From a checkpoint of a small image classifier: arch vit, layers 16.
Rows from block 5 of a small image classifier, named by matrix and row number. Rows with one number belong to one neuron. Each number is 200 + 20 x the weight over its row's rms, rounded and kept within 0 to 999. All counts start at 0. After the name is the row's rms in percent of the matrix's.
After each neuron's rows are labels from the 100 images, of 14976, where the neuron reaches its highest value: "colour at peak" is the nearest of a few named colours to the mean colour under the peak. Only what is clearly more common there than usual is listed. The data: simulated stained blood smears. In brackets: how many of the 100.
# fc1: MLP up (model.blocks.5.mlp.fc1.weight, 640x160), inputs 0-159
# fc2: MLP down (model.blocks.5.mlp.fc2.weight, 160x640, transposed), outputs 0-159

fc1.375,161,212,235,198,219,218,196,225,212,204,224,228,207,184,196,187,190,198,185,223,209,204,175,205,191,193,193,199,201,218,194,196,182,205,188,191,226,272,241,189,178,179,200,206,222,198,180,207,205,150,213,201,206,197,196,217,221,201,183,199,183,186,238,184,205,166,220,204,169,259,182,195,175,222,205,199,163,197,183,166,210,204,186,205,208,208,192,227,174,182,252,150,205,184,224,229,197,201,202,221,226,181,198,164,226,196,192,174,196,183,201,191,217,227,195,228,207,195,186,202,170,230,158,230,176,202,202,218,234,178,215,191,192,199,199,193,198,210,199,210,227,218,211,193,198,195,194,208,176,208,181,163,206,181,162,204,163,200,211,215,190
fc2.375,219,187,217,212,214,203,180,198,154,186,156,188,166,203,168,204,236,201,206,197,184,184,205,151,218,209,195,205,218,171,185,203,189,219,207,173,212,168,176,196,251,230,195,211,170,209,167,194,249,194,166,205,190,209,203,221,167,198,215,218,210,187,223,176,228,201,183,219,196,187,192,203,198,214,217,221,185,200,198,221,221,198,209,191,229,199,190,160,182,197,174,222,203,204,197,233,234,201,241,201,213,200,234,184,218,205,204,181,203,184,213,181,170,209,208,193,219,205,186,213,202,170,208,222,224,160,225,185,191,172,155,210,214,225,216,215,208,213,207,204,221,179,167,180,219,212,206,196,231,184,230,176,203,201,205,202,196,237,197,207,224
colour at peak: pink (83)

fc1.346,092,234,209,192,211,226,202,207,189,197,194,204,194,202,230,195,199,225,187,189,195,144,240,203,227,207,232,195,197,191,192,197,217,209,182,203,179,171,209,193,220,205,201,169,197,178,204,182,224,217,213,156,206,206,162,189,213,213,254,201,189,201,225,202,207,172,163,192,207,220,208,182,226,160,209,206,199,173,241,180,216,205,184,183,205,177,198,191,188,162,196,197,216,181,239,196,236,217,207,206,238,192,185,214,202,182,232,204,188,181,230,225,207,227,215,185,238,212,198,200,221,163,189,206,215,191,209,178,217,174,206,213,198,227,190,211,212,165,193,241,185,202,212,206,203,156,160,187,216,208,194,214,228,212,185,206,202,183,170,178,169
fc2.346,075,189,199,222,168,186,198,225,223,202,212,197,163,205,177,214,215,173,195,194,170,227,172,208,202,180,173,217,180,209,217,209,177,179,199,193,220,209,192,222,202,202,214,214,157,204,175,195,172,176,195,197,215,206,150,190,203,186,181,220,190,192,187,207,166,216,192,190,192,182,244,212,185,220,214,199,195,225,176,204,187,175,176,216,170,202,188,197,201,213,183,238,219,197,173,203,206,175,220,190,183,197,209,203,195,231,173,221,243,207,178,198,220,188,173,205,205,194,187,184,171,223,197,211,212,191,192,219,195,209,229,181,196,220,199,190,195,205,205,162,217,216,185,195,221,102,239,215,206,188,209,191,182,183,241,227,180,189,211,210,224
colour at peak: grey (83)

fc1.89,093,249,215,188,219,202,212,210,205,182,209,218,205,192,230,181,199,194,201,194,192,177,222,210,216,203,164,187,218,210,218,188,217,220,183,193,191,218,253,195,191,192,209,177,207,197,206,213,196,216,232,196,225,219,158,174,209,182,224,173,179,211,196,183,208,196,228,232,194,228,189,208,209,183,185,194,185,181,183,197,214,193,174,180,195,193,195,222,162,191,187,195,171,169,229,193,231,197,177,192,222,205,209,186,213,186,216,203,226,180,203,245,188,204,191,192,167,201,144,178,146,223,210,212,199,223,199,203,244,178,207,195,199,223,177,207,215,189,230,232,177,211,219,194,186,170,161,188,181,190,168,201,197,203,171,187,204,180,174,214,148
fc2.89,081,189,189,148,189,188,214,238,226,221,204,194,173,206,201,164,196,208,213,161,212,205,203,217,200,250,203,211,197,187,200,173,188,212,200,196,185,223,224,211,200,202,177,197,162,193,182,197,175,224,203,222,183,174,159,196,190,197,188,185,182,230,185,231,177,211,183,198,210,203,201,181,171,181,200,186,171,184,189,191,201,200,207,205,206,205,191,230,208,210,201,205,184,225,175,207,200,180,196,215,196,193,184,202,188,200,162,222,195,136,242,178,201,167,211,231,200,203,183,189,182,201,226,180,205,218,203,215,189,209,207,200,196,211,190,219,200,172,196,164,242,217,184,198,165,104,211,200,213,196,200,197,182,190,205,193,222,200,222,216,190
colour at peak: grey (55)

fc1.140,110,240,232,181,202,208,208,212,206,185,204,212,206,189,225,175,210,203,202,202,175,183,217,208,225,196,194,199,223,203,217,204,213,229,177,191,180,208,256,199,179,207,211,182,218,188,204,217,184,203,235,194,230,218,158,177,211,196,228,174,190,212,186,191,196,200,214,228,191,221,206,193,185,177,185,208,195,177,206,177,213,196,183,180,191,189,196,223,167,177,182,194,168,175,225,193,225,197,175,181,225,193,213,193,197,189,214,190,225,168,207,246,172,206,186,196,183,185,125,192,167,202,197,192,191,216,199,195,240,197,204,182,210,225,186,207,207,166,245,219,184,211,213,208,185,160,163,192,188,185,174,201,192,196,176,196,230,184,182,204,146
fc2.140,094,195,201,150,199,191,211,237,219,215,195,194,172,211,208,159,209,212,199,173,209,195,190,219,205,248,219,208,173,185,187,173,205,203,195,182,189,207,226,200,185,207,183,186,161,214,185,202,181,198,214,215,168,187,151,206,206,189,192,198,213,211,174,218,154,199,173,203,227,217,194,198,182,194,191,195,166,188,205,188,234,205,211,209,201,203,203,223,211,202,202,189,206,230,173,204,209,181,201,213,204,190,186,216,193,177,162,221,194,157,222,162,199,169,217,231,234,204,182,184,178,206,215,184,199,198,197,219,202,207,206,200,203,219,182,220,199,194,215,168,233,232,191,227,185,99,202,216,215,207,205,191,194,195,211,190,231,191,214,215,189
colour at peak: grey (45)

fc1.126,017,173,251,185,220,203,182,210,237,220,226,193,193,184,236,217,209,212,168,192,243,216,192,222,242,198,211,151,205,210,171,189,180,188,166,159,240,166,190,218,198,210,164,195,194,192,209,167,196,226,228,185,206,217,244,196,215,213,202,197,211,216,206,211,198,176,181,189,185,210,209,190,209,198,183,208,219,177,196,173,185,196,177,231,205,182,205,192,190,231,176,227,223,197,205,211,194,222,237,197,239,202,187,231,198,197,187,211,224,216,196,181,198,208,172,230,165,187,206,202,208,208,190,200,211,218,164,198,202,183,250,193,218,166,214,210,217,188,198,196,190,187,226,187,215,196,205,173,201,218,206,196,212,186,184,224,190,196,169,174,166
fc2.126,020,197,203,215,205,209,215,182,215,198,183,185,158,195,221,193,242,200,217,201,210,184,199,218,214,183,180,200,210,221,213,157,207,229,214,182,168,196,213,210,212,254,236,201,166,206,218,219,217,212,214,205,185,199,227,215,195,199,196,208,187,253,177,186,187,188,236,175,206,197,218,197,160,210,202,220,193,177,252,225,213,228,172,215,234,221,204,177,225,170,218,176,196,197,254,197,209,208,208,195,175,220,183,185,184,164,201,171,208,208,195,163,217,224,167,221,192,191,203,206,198,199,182,190,180,154,214,200,173,227,214,197,205,201,213,168,192,242,210,208,211,206,219,242,185,190,201,197,219,195,188,194,197,198,191,177,208,193,172,208,211
colour at peak: grey (45); purple (35)

fc1.250,018,154,189,179,214,215,212,203,210,203,183,174,201,161,157,220,206,204,214,187,164,168,187,181,164,222,199,192,195,209,242,236,197,217,216,197,209,168,185,223,226,162,199,184,192,228,219,210,174,206,221,211,157,178,202,222,181,190,170,207,232,221,210,170,205,205,211,192,190,198,231,206,208,215,176,214,208,186,211,206,152,210,205,231,167,204,206,211,237,208,173,196,233,209,174,191,179,221,205,188,202,232,177,203,203,230,183,257,209,202,217,210,192,180,212,209,200,198,196,198,203,166,210,198,185,187,225,170,212,209,192,191,206,201,208,189,175,213,187,226,207,196,191,192,208,194,169,205,199,199,226,150,188,204,210,168,233,171,211,213,206
fc2.250,021,157,203,151,163,166,224,217,192,216,195,185,184,226,199,167,210,206,168,192,176,194,218,199,170,203,188,169,215,202,205,186,221,208,234,175,190,229,191,231,181,194,169,210,209,193,193,185,205,202,208,182,178,198,213,205,216,192,189,206,180,199,201,193,203,193,210,170,211,239,203,214,172,210,178,206,201,230,199,188,180,178,203,178,177,193,222,212,187,176,193,186,172,236,179,182,241,213,175,153,222,194,183,210,184,228,187,199,201,165,226,231,186,148,181,205,178,183,218,193,225,162,186,208,183,186,230,208,216,243,216,192,230,229,186,222,193,166,189,209,177,207,198,216,197,195,176,172,218,220,224,182,207,206,212,221,204,206,195,223,202
colour at peak: grey (25)

fc1.400,115,236,199,185,201,231,200,231,219,218,197,201,167,204,216,204,205,185,190,165,185,160,234,224,207,213,185,213,198,191,216,182,204,188,210,187,208,192,204,207,226,207,219,179,181,224,216,169,196,201,212,163,233,214,169,173,211,201,235,179,198,186,206,209,187,189,196,198,199,209,206,203,195,160,202,173,227,176,176,192,204,199,154,193,188,193,179,217,204,196,205,209,229,185,243,187,238,203,205,183,218,201,187,210,178,195,185,235,218,184,211,239,206,224,160,208,205,195,178,183,194,215,193,190,221,188,216,198,183,199,217,211,195,229,205,200,230,172,203,230,207,220,229,169,192,165,169,180,215,144,217,225,211,202,230,207,203,175,140,177,200
fc2.400,092,188,190,202,205,193,184,194,205,229,213,204,215,232,187,211,197,168,195,188,216,199,182,195,168,236,189,193,184,188,251,197,176,176,226,182,197,178,170,188,215,206,180,213,174,206,194,192,225,202,180,181,209,235,183,223,194,177,173,206,246,210,222,224,184,216,180,217,181,161,214,201,198,171,226,179,209,212,212,229,196,187,185,225,189,200,196,193,220,236,211,243,233,199,150,210,202,230,212,196,173,204,193,223,167,200,171,190,195,217,189,201,193,170,200,209,191,194,243,207,222,184,215,199,210,163,191,209,221,218,174,230,178,184,198,209,185,191,169,155,217,199,194,207,186,155,237,208,217,193,212,207,216,205,244,212,210,208,194,191,229
colour at peak: white (72)

fc1.445,019,165,189,166,187,207,191,216,193,218,192,179,222,210,195,175,220,191,191,214,181,198,224,222,195,255,215,204,199,213,239,169,195,252,223,201,199,238,218,179,202,187,170,206,197,205,211,241,206,179,219,196,173,186,204,193,179,194,192,190,209,226,176,219,218,189,174,168,231,193,190,220,178,230,192,231,180,223,197,192,167,195,184,189,198,206,177,202,178,179,185,221,207,230,198,186,218,202,185,197,211,176,174,222,209,231,205,173,226,207,236,179,178,162,196,190,197,187,185,199,218,186,202,195,146,192,231,216,213,189,210,212,193,173,191,226,176,215,200,239,193,196,178,209,169,197,193,214,176,167,153,195,171,191,209,207,190,204,192,225,218
fc2.445,027,167,209,173,167,178,199,218,212,191,201,214,204,193,185,184,195,254,179,190,191,193,235,229,164,187,186,209,182,175,251,193,223,228,236,168,179,192,208,191,211,210,165,221,221,210,180,198,179,175,214,184,188,191,197,207,228,194,170,229,201,198,201,232,239,201,197,202,194,210,166,200,187,207,231,204,192,200,174,230,151,176,189,204,185,189,209,212,190,238,164,149,170,187,214,193,201,225,192,162,215,193,200,213,189,175,203,227,190,195,198,226,222,173,205,178,195,207,188,196,211,180,203,194,204,228,217,217,224,180,208,169,206,218,204,214,169,202,172,210,228,184,167,196,202,190,192,175,192,198,227,217,200,191,232,190,174,193,210,217,180
colour at peak: pink (93)

fc1.281,121,207,222,210,184,183,190,214,216,200,226,217,196,199,193,188,195,177,190,199,214,184,186,210,163,186,162,203,195,197,212,204,193,219,207,193,201,232,250,202,193,193,222,190,227,171,194,212,201,168,197,216,231,250,180,204,209,191,189,190,211,199,186,198,179,175,230,260,188,216,204,199,187,205,193,208,164,210,158,155,215,202,158,224,203,227,198,227,216,210,219,196,229,204,165,226,190,206,212,221,196,191,226,200,197,171,151,200,241,182,164,215,202,221,172,209,209,210,172,193,189,249,194,203,190,173,194,214,217,198,203,196,197,193,184,207,173,185,194,160,196,196,206,211,186,175,201,216,188,173,169,194,220,184,178,199,187,166,172,229,179
fc2.281,088,193,195,160,247,219,206,203,184,218,178,184,182,179,212,189,203,216,208,188,193,185,223,197,185,230,179,214,236,202,201,204,232,201,200,182,186,195,210,176,218,205,158,176,190,202,201,184,202,241,205,214,162,198,171,211,204,214,201,213,201,216,212,204,214,207,192,176,236,209,186,212,210,201,199,177,194,186,221,207,220,207,232,172,201,177,211,166,149,189,186,197,188,178,209,191,223,209,182,185,206,210,207,201,203,198,239,185,167,187,249,196,172,180,215,190,193,212,198,207,193,202,246,190,210,218,173,184,210,177,139,210,188,212,199,225,203,180,207,222,204,216,179,204,193,113,228,210,210,192,195,220,223,229,199,175,192,213,207,184,201
colour at peak: pink (85)

fc1.613,022,211,194,167,210,209,191,227,209,229,229,205,222,184,219,194,256,199,199,226,212,181,224,234,181,167,208,192,212,156,183,194,231,166,213,188,222,196,207,227,221,211,189,206,229,173,201,165,211,226,211,196,217,197,227,181,214,208,209,195,165,185,188,188,142,168,213,199,198,227,186,194,201,179,191,180,173,192,213,193,198,206,180,207,221,177,193,178,223,205,172,221,213,206,169,191,182,206,215,194,207,186,195,201,248,171,200,249,221,201,244,218,250,211,183,222,204,209,210,239,202,200,179,216,206,199,216,211,212,171,210,186,217,196,194,172,191,173,181,196,217,214,191,213,201,213,189,195,218,215,204,245,217,180,199,228,197,178,200,194,199
fc2.613,028,209,181,219,192,241,216,205,190,189,193,181,197,206,158,162,219,170,200,208,232,198,200,198,210,203,198,216,187,219,194,178,176,187,194,214,170,185,182,219,202,225,263,207,187,191,231,229,237,198,191,220,190,193,205,208,216,183,226,192,187,230,191,180,202,189,201,228,202,215,182,191,192,193,198,223,204,176,186,200,195,212,214,255,231,205,211,201,225,190,173,223,190,182,262,225,194,186,227,209,186,196,208,187,209,170,194,152,215,189,177,168,192,220,151,213,188,221,171,176,203,209,190,206,206,154,200,200,154,206,203,181,209,178,212,183,213,221,201,224,184,204,201,191,212,203,212,225,224,236,201,207,169,195,188,195,212,223,183,196,225
colour at peak: grey (63)